A small image classifier, trained from scratch.
Model: 6.27M parameters, 32-pixel images, arch swin, activation swiglu, widths [64, 128, 256].
Training: soap at rate 0.0013, 16300 steps, batches of 64, held-out accuracy 100%.
Rows from block 8 of a small image classifier, named by matrix and row number. Rows with one number belong to one neuron. Each number is 50 + 15 x the weight over its row's rms, rounded and kept within 0 to 99. All counts start at 0. After the name is the row's rms in percent of the matrix's.
After each neuron's rows are labels from the 100 images, of 14976, where the neuron reaches its largest size: "responds to" is what is common among them. Only what is clearly more common there than usual is listed. The data: pixel-art sprites of 400 made-up characters on tiled backdrops. In brackets: how many of the 100.
# gate: MLP gate (model.blocks.8.mlp.gate.weight, 336x128), inputs 0-127
# fc1: MLP up (model.blocks.8.mlp.fc1.weight, 336x128), inputs 0-127
# fc2: MLP down (model.blocks.8.mlp.fc2.weight, 128x336, transposed), outputs 0-127

gate.75 113:42 28 64 50 49 86 44 62 78 45 54 31 40 47 18 28 07 33 63 23 33 38 47 51 23 28 68 70 55 40 65 38 35 70 41 35 38 59 54 29 50 56 37 54 22 61 70 68 44 61 47 25 65 53 54 69 42 55 31 75 50 54 61 41 46 72 47 54 39 38 52 43 37 73 45 65 49 41 77 50 35 54 46 40 58 57 41 63 45 41 66 66 42 65 41 50 39 43 47 47 46 32 68 50 52 52 64 30 42 36 35 65 19 69 72 21 63 68 44 58 63 65 75 32 47 56 58 74
fc1.75 112:31 30 69 56 54 51 30 48 52 49 65 63 60 38 49 74 25 59 12 48 46 78 37 42 48 35 57 79 64 39 42 47 23 46 81 50 45 40 36 40 72 40 50 71 52 51 65 49 61 58 28 45 49 73 42 51 70 53 42 68 43 49 78 72 43 67 57 29 18 35 57 51 52 29 63 28 85 62 57 53 42 78 51 65 62 66 30 55 69 58 56 53 60 68 37 59 44 12 35 50 59 50 69 51 50 29 29 21 68 37 69 43 36 44 56 54 51 68 35 74 54 46 29 59 40 53 45 50
fc2.75 116:50 53 63 54 61 58 51 62 42 68 63 41 57 51 46 39 55 59 92 72 53 48 60 73 52 67 67 50 41 44 43 47 86 56 24 67 41 38 47 54 58 53 22 51 63 43 52 45 44 36 63 39 47 74 45 25 20 73 55 44 79 58 39 36 62 19 50 49 77 65 63 56 54 57 40 48 68 62 25 60 30 35 74 41 31 21 66 34 56 78 78 13 54 60 62 49 58 83 42 41 37 59 51 50 54 41 35 52 50 45 55 46 71 28 73 25 46 74 43 32 39 53 54 41 29 50 52 52
responds to: large (69)

gate.105 098:65 34 59 42 48 63 51 36 55 41 54 59 60 59 50 41 28 48 64 44 42 49 45 70 65 77 38 35 51 16 43 44 24 33 37 51 56 25 65 29 37 52 43 53 54 37 61 74 78 14 54 28 57 53 27 73 40 61 44 45 65 49 47 65 61 60 34 58 31 63 49 35 42 71 61 63 58 28 52 68 52 52 52 54 47 67 31 45 81 84 95 63 46 61 60 38 44 47 57 49 66 62 52 72 41 75 34 36 61 30 29 70 86 45 32 27 31 34 43 63 52 38 64 54 66 50 39 52
fc1.105 097:65 54 54 52 18 52 43 26 71 70 61 59 43 57 70 51 39 48 44 41 43 11 74 60 46 69 23 22 45 48 44 77 51 38 49 37 57 46 51 71 48 58 35 41 49 21 60 88 92 31 38 55 50 68 40 75 46 31 07 48 66 46 40 48 56 63 65 32 46 40 60 33 44 66 59 47 78 45 65 53 46 44 42 58 42 64 64 52 62 65 64 48 35 34 45 50 53 85 59 61 54 60 56 57 47 51 47 51 71 26 56 43 61 30 27 72 21 46 56 72 56 27 56 52 50 45 45 43
fc2.105 091:17 43 68 36 51 50 16 36 34 58 43 48 47 99 81 67 58 48 48 65 45 59 27 33 64 50 24 40 50 50 40 67 44 49 38 74 59 38 51 69 53 34 25 38 48 44 44 45 55 76 75 64 36 30 42 56 67 59 69 76 33 42 57 29 42 37 30 27 78 60 50 35 46 61 41 43 56 63 33 70 55 73 69 51 48 50 43 35 60 53 40 32 44 31 71 46 68 47 63 28 40 57 49 43 56 65 38 63 35 48 52 47 47 48 34 39 18 26 58 28 40 59 39 41 63 51 57 59
responds to: red (28)

gate.247 091:42 71 69 71 55 40 55 50 58 39 45 33 52 68 44 40 46 38 61 40 22 49 49 61 58 17 54 36 27 66 63 57 62 18 63 84 69 41 72 32 53 49 61 25 48 71 39 41 37 33 44 48 45 79 26 33 36 72 46 78 35 53 59 49 49 31 38 70 29 39 33 13 53 37 60 24 48 40 51 65 36 55 63 33 63 60 36 72 30 35 74 45 52 61 51 39 54 64 45 64 32 66 33 55 64 52 55 59 32 39 40 34 70 59 55 54 46 39 68 40 47 77 31 52 42 44 32 81
fc1.247 101:44 33 47 36 71 58 76 66 59 31 69 46 34 48 75 02 43 36 33 36 23 36 62 35 71 50 44 53 59 53 55 57 70 59 45 55 68 39 53 39 29 48 52 54 51 54 34 32 23 37 61 61 54 71 36 35 50 71 46 45 44 60 35 52 47 43 68 60 56 38 38 38 47 31 85 25 36 45 67 38 51 73 49 48 61 56 47 74 41 36 58 18 28 56 55 59 42 54 45 43 66 53 36 42 57 32 53 51 59 42 36 46 59 52 66 75 47 26 71 38 65 93 45 57 16 55 50 80
fc2.247 099:54 67 21 57 47 37 54 43 25 40 43 35 15 60 15 64 57 37 51 31 47 31 51 34 35 73 65 58 39 39 53 43 42 36 68 47 51 38 46 33 30 65 59 78 40 65 42 19 68 61 38 53 50 50 55 54 59 70 53 45 37 35 40 61 67 51 33 34 63 51 67 30 36 70 50 67 62 54 49 29 42 43 50 52 34 75 34 55 59 50 34 12 47 13 72 56 48 52 68 48 40 45 44 70 85 54 43 52 53 51 54 74 35 39 31 29 76 35 65 53 35 32 86 55 46 57 57 33
responds to: orange (27)

gate.244 093:60 99 43 43 32 69 56 74 45 47 44 50 26 57 66 76 41 55 65 38 72 74 51 61 32 83 34 57 49 66 21 59 58 79 60 29 49 71 42 49 57 46 29 52 44 42 70 47 41 53 48 51 43 59 48 35 61 55 56 43 55 40 39 43 53 57 58 53 50 32 40 78 33 57 25 34 60 66 70 44 30 66 55 28 48 51 67 39 62 50 13 25 64 15 54 36 44 36 52 52 36 66 65 65 65 46 38 58 45 62 54 40 50 34 67 66 37 53 37 26 42 40 60 66 62 43 64 89
fc1.244 104:52 94 54 46 40 57 59 63 43 50 73 43 07 41 61 57 53 56 67 46 80 54 47 66 46 59 49 39 33 66 33 65 82 58 55 49 49 62 55 32 59 41 55 29 36 53 75 35 47 37 56 40 58 50 60 55 59 65 62 53 64 32 32 34 46 72 50 51 48 25 32 85 32 43 41 60 26 65 47 38 30 72 45 50 64 34 57 48 63 51 00 36 53 35 64 32 33 44 55 52 29 52 71 68 76 54 27 40 36 52 64 38 52 49 68 58 37 61 45 47 51 47 50 53 54 50 51 63
fc2.244 107:77 29 61 31 68 56 40 45 37 46 42 68 46 60 45 62 50 53 38 49 32 65 92 62 51 50 42 59 48 55 41 27 59 25 41 58 69 53 35 60 46 68 30 64 65 57 66 47 40 55 71 62 11 52 37 67 18 48 62 69 70 34 58 63 47 31 22 50 45 50 52 59 68 53 76 47 27 41 76 63 73 61 28 53 63 55 68 19 47 33 57 56 46 57 57 75 27 55 43 37 61 41 35 60 44 51 49 61 50 75 70 49 46 59 53 59 56 60 41 46 74 71 77 60 57 81 31 75
responds to: black (34)

gate.226 090:26 51 53 72 32 41 81 36 47 44 62 50 35 40 50 34 27 62 69 31 61 68 48 61 49 62 35 72 24 45 29 46 44 54 44 42 54 46 50 54 76 47 43 40 58 09 58 34 45 60 53 36 41 57 32 40 70 57 59 79 35 50 46 50 44 63 45 35 39 52 44 48 18 48 41 44 57 46 56 56 37 47 17 40 66 71 93 30 80 40 37 74 59 53 46 50 54 56 35 69 48 68 34 41 59 55 41 24 23 52 45 48 55 69 76 52 58 68 31 78 17 36 74 57 51 55 57 63
fc1.226 088:51 43 32 61 30 27 52 36 44 57 56 37 68 40 42 89 47 36 58 58 54 44 32 88 53 50 45 49 34 46 52 66 36 32 28 43 60 49 53 75 50 73 37 34 55 36 43 41 46 52 58 39 67 52 63 99 36 84 49 51 40 48 72 35 21 37 66 47 56 40 47 36 55 79 77 62 30 48 47 52 49 43 57 66 44 33 25 52 40 35 60 59 35 58 55 79 35 35 59 54 45 51 25 56 48 30 26 57 44 30 54 53 79 54 57 17 45 69 58 82 51 45 37 43 40 40 47 37
fc2.226 089:25 68 62 39 39 45 53 55 72 61 68 20 42 68 62 55 33 23 57 64 54 57 70 66 61 58 34 60 43 43 40 22 35 51 59 38 25 60 47 64 64 35 63 34 56 47 48 67 47 62 45 48 62 52 66 54 49 63 47 29 47 00 37 36 51 47 66 59 50 76 71 63 70 72 67 27 68 64 47 45 44 41 79 58 40 37 50 37 26 60 64 73 48 40 41 50 57 18 44 64 34 49 34 37 45 36 48 42 29 41 62 28 24 69 31 43 37 53 65 54 60 34 50 78 45 83 63 47
responds to: orange (36)

gate.282 097:96 59 57 48 37 39 63 48 46 42 34 16 59 60 80 41 89 52 72 35 50 45 53 48 63 66 73 22 45 64 65 50 71 54 67 66 63 55 54 32 53 49 45 63 47 68 53 49 34 63 69 59 34 57 63 57 61 25 48 41 36 69 48 64 36 19 41 51 62 33 44 48 79 48 65 34 43 52 46 30 37 33 33 51 60 65 57 54 47 61 65 36 35 74 33 66 41 39 41 55 25 42 63 57 53 35 11 22 34 47 46 39 50 46 22 54 43 83 42 54 52 42 49 52 28 43 26 59
fc1.282 104:42 58 58 39 49 65 37 45 20 35 72 73 41 71 61 59 37 49 46 65 44 65 55 79 41 69 68 60 22 49 66 74 45 47 16 55 30 66 58 56 27 42 50 51 46 75 49 30 43 48 64 39 56 52 50 72 46 56 77 64 39 57 44 23 80 62 72 41 66 62 36 32 52 50 43 53 44 24 67 47 33 65 65 57 42 30 52 47 44 31 13 60 51 58 69 51 53 45 53 44 58 57 50 52 32 39 58 89 48 47 70 37 68 38 71 56 71 36 44 63 38 54 62 31 45 53 93 29
fc2.282 099:63 63 93 68 63 83 61 65 13 45 36 59 19 63 54 49 58 52 70 51 61 50 61 49 47 73 83 43 52 45 60 42 82 44 59 65 48 78 35 48 66 54 55 43 72 42 44 59 28 27 72 41 52 51 45 56 49 32 19 81 49 39 28 29 40 47 31 65 61 38 71 57 50 56 69 45 27 31 38 42 66 57 17 42 57 76 62 47 45 84 60 63 45 62 48 37 41 33 40 50 37 26 38 35 69 64 54 67 58 52 58 39 58 40 51 53 68 39 47 52 54 44 50 47 41 51 38 63
responds to: red (25)

gate.283 089:62 66 39 58 63 54 81 57 62 29 40 68 53 61 48 50 55 41 43 49 44 35 54 56 57 11 40 26 61 37 58 27 25 31 61 33 52 43 52 29 73 55 57 58 61 39 55 10 53 18 74 45 71 51 48 50 42 61 65 57 51 62 26 52 42 13 55 35 36 46 84 61 55 49 37 60 41 81 54 65 68 49 51 51 46 92 30 47 62 50 47 50 48 19 53 28 57 43 53 58 54 64 50 39 65 30 45 35 49 48 65 32 57 68 38 43 49 46 27 72 61 50 46 27 69 67 72 29
fc1.283 086:51 43 56 53 46 29 60 52 24 49 71 32 48 45 24 67 65 41 42 66 67 49 86 55 59 38 61 52 80 52 24 37 28 49 69 33 48 48 26 42 49 65 37 49 66 45 55 13 44 29 43 63 55 34 60 44 52 74 57 37 49 47 44 80 31 15 56 35 71 67 30 56 64 32 50 36 36 77 79 59 39 68 52 65 48 58 39 38 73 50 46 51 45 64 49 73 58 33 38 50 60 56 46 34 84 53 72 56 48 52 49 32 59 58 31 57 65 47 47 65 24 36 49 51 64 62 39 11
fc2.283 099:56 48 49 78 26 66 77 60 29 31 30 45 55 47 36 49 45 69 48 18 36 57 24 40 61 34 69 56 47 59 44 61 22 52 49 42 64 53 66 46 72 57 35 40 57 31 42 61 46 31 25 41 82 62 52 19 65 32 32 58 20 49 31 53 45 80 21 44 48 51 62 53 60 44 40 77 43 35 33 40 21 59 02 63 53 48 40 51 56 55 68 86 60 59 46 57 44 59 37 60 50 44 47 40 59 59 22 48 55 40 75 56 40 51 43 57 38 54 52 51 63 59 54 49 45 31 77 59
responds to: orange (29)

gate.194 085:37 36 59 80 27 41 52 52 59 51 62 35 49 29 24 47 39 47 35 40 60 59 56 52 72 63 55 55 52 41 68 63 57 54 76 65 36 59 62 27 41 66 61 55 27 27 42 46 54 49 48 69 49 45 35 47 61 67 63 68 29 27 42 44 40 47 44 56 35 46 56 55 77 24 50 74 53 66 71 28 29 76 43 42 57 44 38 53 63 47 65 24 69 67 69 35 56 58 59 27 36 68 74 81 56 59 25 32 52 71 58 46 48 45 56 41 39 51 75 52 59 60 06 37 41 57 85 21
fc1.194 086:63 42 52 52 33 56 65 73 68 69 52 45 59 36 46 45 29 47 44 28 85 25 41 58 76 69 56 46 49 39 64 65 34 66 67 62 41 55 12 53 51 41 52 39 54 32 48 60 43 46 48 51 54 70 58 39 35 25 45 44 50 43 58 80 40 39 58 22 63 52 61 41 26 55 43 52 53 72 58 63 82 41 41 36 44 37 75 74 43 49 58 40 67 62 49 91 67 50 48 37 77 43 52 70 47 20 42 33 79 83 58 50 20 69 44 30 63 48 70 54 60 43 47 29 41 35 53 44
fc2.194 086:90 30 28 30 19 68 59 62 52 45 67 42 28 59 63 67 37 64 41 56 49 51 69 47 20 56 58 52 53 60 16 77 38 50 30 32 43 61 39 47 49 42 44 71 66 58 31 64 47 46 41 59 19 65 67 44 56 51 31 64 41 46 58 64 54 56 47 66 69 59 65 65 62 40 40 35 58 55 92 60 36 47 58 57 28 50 34 36 73 56 41 31 60 21 54 39 67 50 63 50 65 48 58 60 60 65 42 54 69 58 65 47 62 41 27 57 37 50 32 53 90 48 67 74 62 34 28 64
responds to: black (34)

gate.264 098:45 25 38 26 66 64 77 66 35 64 45 47 45 32 32 57 52 49 49 34 59 57 70 53 64 68 89 22 71 51 41 73 36 90 36 52 48 59 59 60 57 57 59 19 36 29 38 47 70 43 67 63 69 62 44 64 41 61 61 93 57 34 10 70 24 53 23 50 62 58 47 57 31 52 48 57 46 39 67 30 29 40 58 63 51 45 45 57 41 56 48 51 52 59 45 63 56 47 67 60 57 05 34 44 46 53 49 49 49 41 30 51 43 54 46 61 52 69 58 75 30 61 59 39 43 51 45 63
fc1.264 095:65 42 47 29 78 45 23 84 15 68 32 43 38 45 62 44 35 49 38 52 63 54 54 41 48 57 49 39 63 54 44 32 46 63 35 54 56 58 54 45 56 43 58 50 47 82 45 30 44 38 60 61 72 52 43 46 28 64 54 74 31 37 29 38 36 40 28 61 65 37 35 30 42 45 57 59 53 32 91 29 32 35 54 40 62 33 70 73 25 44 37 37 38 54 26 71 64 74 70 46 58 08 39 48 49 62 44 26 36 59 61 51 34 43 40 50 49 56 85 47 34 62 59 49 49 25 67 52
fc2.264 095:60 41 67 56 44 39 38 28 55 50 37 30 31 62 48 52 68 28 38 55 48 70 65 50 40 39 52 36 50 46 27 56 28 29 46 58 63 33 80 36 72 49 61 32 66 65 61 75 90 44 51 58 32 12 64 52 42 47 30 35 75 56 53 55 51 58 34 42 52 70 34 52 37 41 68 18 25 65 75 54 53 56 36 61 35 52 72 56 69 37 85 39 49 70 36 45 61 16 48 57 51 37 42 44 27 43 66 64 43 64 52 42 80 42 67 31 40 37 44 72 71 53 57 44 51 38 42 59
responds to: black (32)

gate.137 071:75 52 65 32 72 46 72 46 54 52 42 38 63 42 26 49 39 23 58 25 42 31 37 33 33 66 35 66 48 69 38 44 43 45 22 32 54 26 83 58 79 77 43 19 08 53 53 46 40 61 42 58 52 59 37 37 37 33 41 52 44 44 42 57 48 46 40 25 60 41 71 25 56 70 41 48 46 29 46 53 54 38 51 81 53 40 24 69 48 52 75 59 43 43 51 47 41 39 08 60 68 29 39 68 82 54 34 51 38 48 54 28 48 43 48 44 45 41 74 32 40 46 54 55 34 52 51 61
fc1.137 081:42 32 30 78 37 32 41 52 57 59 66 55 57 39 66 41 41 44 42 86 60 44 35 62 66 64 67 24 51 44 51 39 55 60 51 74 33 78 38 66 54 69 45 61 69 49 70 55 62 37 38 68 72 55 69 49 67 94 45 43 54 51 57 33 68 49 40 81 61 58 50 68 68 73 52 44 46 55 62 53 14 59 42 32 56 61 92 36 67 62 29 23 57 54 50 30 55 46 63 58 35 42 58 46 24 43 47 41 58 51 56 62 61 54 57 52 34 76 31 71 61 18 52 38 53 59 54 33
fc2.137 094:45 72 77 18 62 74 43 77 56 45 46 36 48 61 48 61 43 52 57 35 26 36 51 44 34 70 35 61 48 61 47 46 61 48 45 37 53 36 45 51 38 57 59 38 34 51 49 38 16 63 76 42 61 56 61 49 22 43 36 51 20 28 69 37 52 43 61 56 61 23 51 22 51 73 62 50 47 32 51 70 56 42 51 90 31 38 37 56 26 41 64 90 77 29 41 37 31 23 63 71 31 53 51 60 71 46 64 46 51 26 53 40 60 50 51 63 48 47 43 50 42 64 77 53 60 58 28 77
responds to: black (28); red (25)

gate.127 082:26 62 48 46 47 35 52 51 30 54 64 45 54 63 82 44 37 76 66 55 49 68 79 74 59 46 05 36 39 46 38 63 15 44 40 69 36 58 41 31 41 49 31 52 81 48 54 47 61 30 41 41 61 56 46 61 39 61 43 77 54 43 41 23 63 63 38 61 35 49 46 24 46 67 43 49 65 69 57 43 25 77 25 60 48 22 75 64 38 45 83 49 53 36 51 61 34 66 49 70 51 35 60 44 64 48 26 44 38 37 33 63 72 48 33 46 42 57 63 51 51 60 57 86 58 44 32 51
fc1.127 088:60 37 70 53 76 39 92 37 57 29 48 42 60 35 45 64 41 49 32 55 24 30 44 44 47 36 62 36 62 39 31 57 60 56 48 38 46 48 82 64 43 49 58 50 38 43 35 58 56 99 51 40 40 39 59 24 47 74 65 32 50 45 47 77 57 20 69 76 64 33 59 49 34 37 53 42 51 29 60 42 44 57 40 50 47 68 64 25 47 61 23 53 75 66 37 08 40 56 33 53 68 57 43 64 54 45 70 37 34 36 77 53 45 68 43 31 52 55 28 55 49 37 35 46 32 37 49 44
fc2.127 098:48 53 38 65 19 69 69 78 45 62 69 44 55 45 64 52 28 49 38 58 74 31 46 51 40 78 44 76 61 33 68 25 54 46 58 61 37 56 54 43 74 58 69 55 48 23 75 52 53 47 43 81 37 23 41 59 25 15 43 52 42 44 58 65 31 42 48 35 40 42 61 49 38 75 49 37 70 71 34 32 40 73 51 36 42 34 37 43 39 78 22 60 48 36 15 85 50 66 57 48 45 64 37 42 68 65 37 69 59 54 63 48 51 75 66 54 48 42 51 50 44 30 48 59 71 52 51 44
responds to: red (29)

gate.278 117:31 82 19 54 39 37 55 53 49 54 44 41 50 78 33 40 47 74 46 65 52 19 49 37 60 49 68 44 33 33 37 64 31 63 31 46 51 56 54 36 49 36 78 59 43 57 62 69 42 93 40 48 70 52 73 27 74 52 48 33 45 41 45 44 68 54 53 60 45 60 63 58 39 44 28 36 57 58 45 56 38 37 74 19 37 57 50 58 27 63 59 28 52 38 56 69 41 19 50 46 27 47 61 99 35 57 40 46 52 66 42 41 49 55 31 52 42 43 46 36 44 28 83 50 60 45 53 35
fc1.278 114:57 51 39 59 35 46 82 63 68 42 34 32 29 51 33 57 54 39 61 59 32 33 45 64 47 75 48 58 68 23 44 60 77 49 50 43 68 28 43 39 25 36 49 52 45 47 47 56 47 50 55 57 24 57 50 27 25 35 38 50 48 75 38 60 40 42 78 64 44 43 37 38 73 18 30 85 50 38 75 59 55 16 55 55 47 60 53 76 45 55 50 42 44 63 63 99 41 53 38 38 74 52 64 29 54 59 74 89 55 48 46 48 34 51 62 72 62 34 51 41 30 50 55 49 56 38 48 56
fc2.278 110:21 29 49 74 69 44 53 60 17 37 58 60 65 30 46 44 34 67 34 52 25 48 30 83 55 43 66 50 69 16 75 47 51 46 43 42 46 56 57 69 51 53 52 33 56 68 43 52 51 42 61 43 86 50 08 77 38 53 28 38 47 27 79 74 24 68 43 58 58 39 40 36 42 59 71 51 49 48 29 52 50 35 39 48 74 41 36 30 67 44 49 51 54 41 50 20 65 46 40 47 54 53 58 37 73 51 57 42 68 36 38 46 62 58 63 60 63 72 42 61 53 51 41 39 07 47 56 43
responds to: orange (30)

gate.183 121:65 65 74 56 51 65 64 59 18 55 37 37 48 63 53 51 36 50 59 57 54 21 23 35 46 54 34 65 52 19 63 76 41 37 38 22 78 51 66 65 63 53 57 39 46 48 28 62 47 55 48 33 66 37 62 51 45 47 26 40 39 52 44 70 48 19 52 47 64 24 52 44 56 70 49 27 55 67 56 46 58 52 46 40 72 40 28 61 52 12 48 41 16 56 50 34 50 54 34 53 67 56 70 40 37 23 62 48 59 24 57 20 22 60 57 45 48 31 44 72 55 40 85 66 58 56 29 37
fc1.183 121:43 62 69 37 70 39 15 42 26 56 39 39 62 39 77 86 41 67 30 31 50 29 45 46 19 61 44 27 75 59 62 51 99 65 60 44 58 69 58 65 43 51 69 40 55 43 63 63 59 52 50 66 35 63 43 75 39 34 52 43 39 68 52 49 54 44 57 57 56 58 58 51 56 47 43 45 60 56 56 46 79 45 63 45 45 43 57 74 50 30 54 69 53 33 43 41 20 55 53 28 48 72 41 10 36 47 25 53 59 61 54 55 38 60 51 43 50 32 55 85 45 57 61 59 38 38 27 46
fc2.183 112:53 64 40 73 35 48 59 70 50 36 42 44 29 52 38 66 37 73 91 47 74 47 21 28 36 31 64 51 30 50 36 53 76 59 52 40 68 33 64 65 71 47 22 67 65 57 60 61 33 56 23 59 37 44 39 39 54 60 45 33 70 68 59 65 49 34 55 23 52 36 44 54 69 45 35 55 60 44 63 32 65 55 35 27 72 64 40 58 36 51 47 72 40 59 51 27 47 68 69 66 65 29 52 54 05 40 64 44 50 42 44 32 29 50 68 65 57 53 27 50 23 39 43 51 61 71 37 44
responds to: large (69)

gate.307 091:57 42 70 56 30 32 70 59 73 45 54 40 62 44 27 36 51 47 29 60 43 46 81 68 60 51 18 44 26 52 41 34 52 39 31 62 51 27 41 55 59 78 64 54 62 69 32 64 51 41 69 18 21 58 26 58 44 38 53 52 75 37 62 34 50 77 33 42 30 66 29 45 66 45 49 49 39 51 59 28 45 64 35 50 56 68 45 46 60 75 61 48 18 59 60 55 55 45 56 53 64 71 49 74 42 52 34 75 58 62 34 68 56 48 16 56 42 53 53 49 64 70 54 64 58 87 26 69
fc1.307 101:24 66 72 49 61 37 66 63 76 57 50 56 67 42 44 70 30 49 48 55 45 46 65 40 35 54 45 65 43 40 44 35 35 39 40 33 58 49 73 70 46 43 41 51 59 42 62 64 87 78 45 60 34 54 50 52 34 49 69 61 70 54 35 53 71 95 62 42 44 75 63 67 47 62 15 61 63 66 52 43 30 38 31 48 58 44 46 39 67 62 49 36 36 68 24 65 48 31 56 61 45 61 25 69 43 17 54 45 21 66 44 56 49 53 33 40 67 49 49 24 51 80 33 56 18 47 25 39
fc2.307 094:67 51 26 47 59 42 58 60 59 43 57 38 36 46 71 50 27 35 55 67 32 48 58 78 51 52 50 23 55 61 25 43 19 48 84 44 64 31 50 42 44 65 62 74 31 16 46 41 47 38 46 60 40 30 89 69 70 86 43 40 51 25 53 53 35 41 78 52 50 61 40 51 35 50 37 37 67 48 56 66 46 49 59 61 88 33 51 53 40 36 34 64 50 63 53 53 53 44 44 24 29 72 71 32 75 62 33 49 43 60 58 47 58 39 39 38 44 68 42 42 48 35 75 64 57 69 60 79
responds to: red (32)

gate.22 095:53 51 43 60 45 62 86 55 36 55 55 45 60 46 51 49 49 16 70 69 20 24 60 71 76 15 45 46 62 27 24 71 44 39 50 22 65 81 57 49 52 37 30 52 69 33 28 73 22 58 41 53 78 63 55 70 26 61 68 57 47 39 29 56 55 51 32 36 41 40 66 45 49 61 46 63 45 65 57 53 58 28 42 23 47 14 56 49 63 33 59 50 53 51 48 37 69 39 53 60 48 57 40 37 48 42 53 40 39 65 58 60 42 58 67 32 73 57 75 55 32 32 51 21 66 38 44 60
fc1.22 101:46 66 49 72 53 45 21 50 65 50 70 54 52 60 26 64 28 62 47 50 76 66 34 53 58 66 74 46 51 62 70 32 56 54 37 54 41 31 51 66 55 84 60 45 58 77 56 20 56 59 17 46 36 34 65 32 67 46 32 57 57 55 57 47 62 41 57 29 41 75 42 42 54 63 60 31 58 51 28 47 61 59 54 66 21 39 27 57 54 59 12 46 44 47 58 40 31 45 92 48 47 45 40 62 33 23 26 53 81 25 52 57 73 45 71 56 36 37 35 55 42 26 38 46 60 62 60 61
fc2.22 101:20 61 47 55 42 66 35 70 38 42 08 22 36 59 69 60 70 30 23 49 41 48 66 76 23 49 48 40 39 60 63 61 18 48 47 61 68 75 40 43 57 39 26 51 53 62 43 45 48 46 48 53 46 91 55 49 77 23 71 33 21 54 42 53 39 53 54 40 58 60 56 80 68 58 79 69 49 52 67 72 64 27 32 65 45 47 70 38 50 70 46 54 48 68 28 56 54 60 48 47 39 39 48 43 29 49 30 25 57 63 57 64 35 65 38 51 45 62 50 54 53 47 26 66 52 73 55 45
responds to: large (80); brown (26)

gate.289 097:25 53 71 23 42 44 80 57 51 54 44 43 34 53 34 54 72 52 63 35 34 24 59 80 39 55 49 35 67 56 31 50 61 42 41 61 63 47 68 55 54 83 40 30 49 32 22 43 56 53 56 36 37 65 68 60 37 63 67 36 58 74 46 69 20 54 61 57 44 18 60 32 61 74 61 37 65 52 39 48 19 66 40 46 41 64 57 25 50 44 42 67 79 27 36 56 51 43 73 62 50 67 37 49 63 54 52 10 36 55 46 18 54 46 52 54 42 51 56 74 53 38 43 37 44 74 60 75
fc1.289 108:42 46 48 29 30 49 56 69 47 52 46 37 51 33 34 51 62 70 41 51 48 54 61 78 46 43 55 22 53 54 48 56 67 62 59 64 75 32 26 42 67 53 48 40 48 54 63 52 38 50 51 54 74 48 35 42 62 55 43 49 60 71 40 53 55 61 38 49 67 44 27 26 71 39 84 37 69 14 55 78 05 51 42 25 20 44 73 48 36 63 49 46 78 44 35 76 58 58 80 92 60 59 27 70 58 69 46 64 31 39 42 50 45 54 58 53 23 36 64 49 46 65 50 44 61 47 67 51
fc2.289 099:36 72 43 46 61 15 60 51 45 20 39 26 41 70 71 46 40 60 56 49 45 53 61 56 56 44 40 68 65 62 25 50 62 41 65 41 52 47 26 50 72 43 63 47 56 30 94 41 76 61 56 70 37 33 42 55 49 27 65 30 32 36 45 39 59 44 58 50 41 60 58 25 69 62 64 47 61 75 99 29 57 71 63 54 43 65 36 56 64 46 56 51 27 48 60 35 28 40 44 33 55 41 72 25 65 59 53 35 59 54 42 32 63 72 36 72 32 66 45 59 33 46 51 55 41 60 56 19
responds to: orange (27)

gate.326 111:48 66 44 53 64 84 38 39 88 68 37 56 55 37 36 50 32 63 38 35 17 66 61 44 51 64 31 41 60 59 67 63 36 70 50 43 66 69 67 43 63 55 54 54 44 49 55 66 64 57 37 62 74 49 46 63 68 55 52 21 50 42 60 28 62 46 71 55 28 46 51 33 66 36 30 29 78 39 55 39 25 31 64 23 66 46 05 68 34 67 43 40 50 59 66 64 58 52 55 21 53 58 28 38 58 51 33 43 63 41 44 67 41 80 65 25 53 75 48 46 46 42 39 62 49 28 55 44
fc1.326 109:58 65 45 17 48 69 48 36 78 49 46 50 64 41 31 43 41 30 55 30 28 51 61 58 65 45 35 60 57 52 72 60 25 74 36 43 77 75 70 43 85 59 37 48 50 76 60 44 39 61 42 61 58 58 75 54 48 75 36 29 72 66 85 46 60 57 54 51 29 38 43 22 64 49 35 37 70 51 49 56 41 37 43 39 66 57 19 75 47 63 65 20 67 50 49 71 46 48 43 23 35 57 50 58 36 56 45 26 56 54 48 80 45 76 61 40 67 71 53 44 47 32 31 50 38 42 48 52
fc2.326 104:53 61 70 36 51 14 51 57 45 49 48 25 80 56 49 39 60 66 54 60 36 66 50 42 79 34 57 55 42 51 30 57 49 50 68 53 54 34 66 45 24 47 47 21 38 56 34 47 50 74 61 82 57 28 47 44 44 51 78 94 54 41 56 31 49 41 59 60 62 63 51 36 63 42 63 34 23 62 80 46 60 56 64 50 53 75 46 58 54 36 40 28 64 32 65 37 51 45 27 35 12 60 54 46 64 69 70 62 80 24 56 63 40 55 37 48 30 61 48 35 50 42 66 33 46 52 45 21
responds to: orange (36)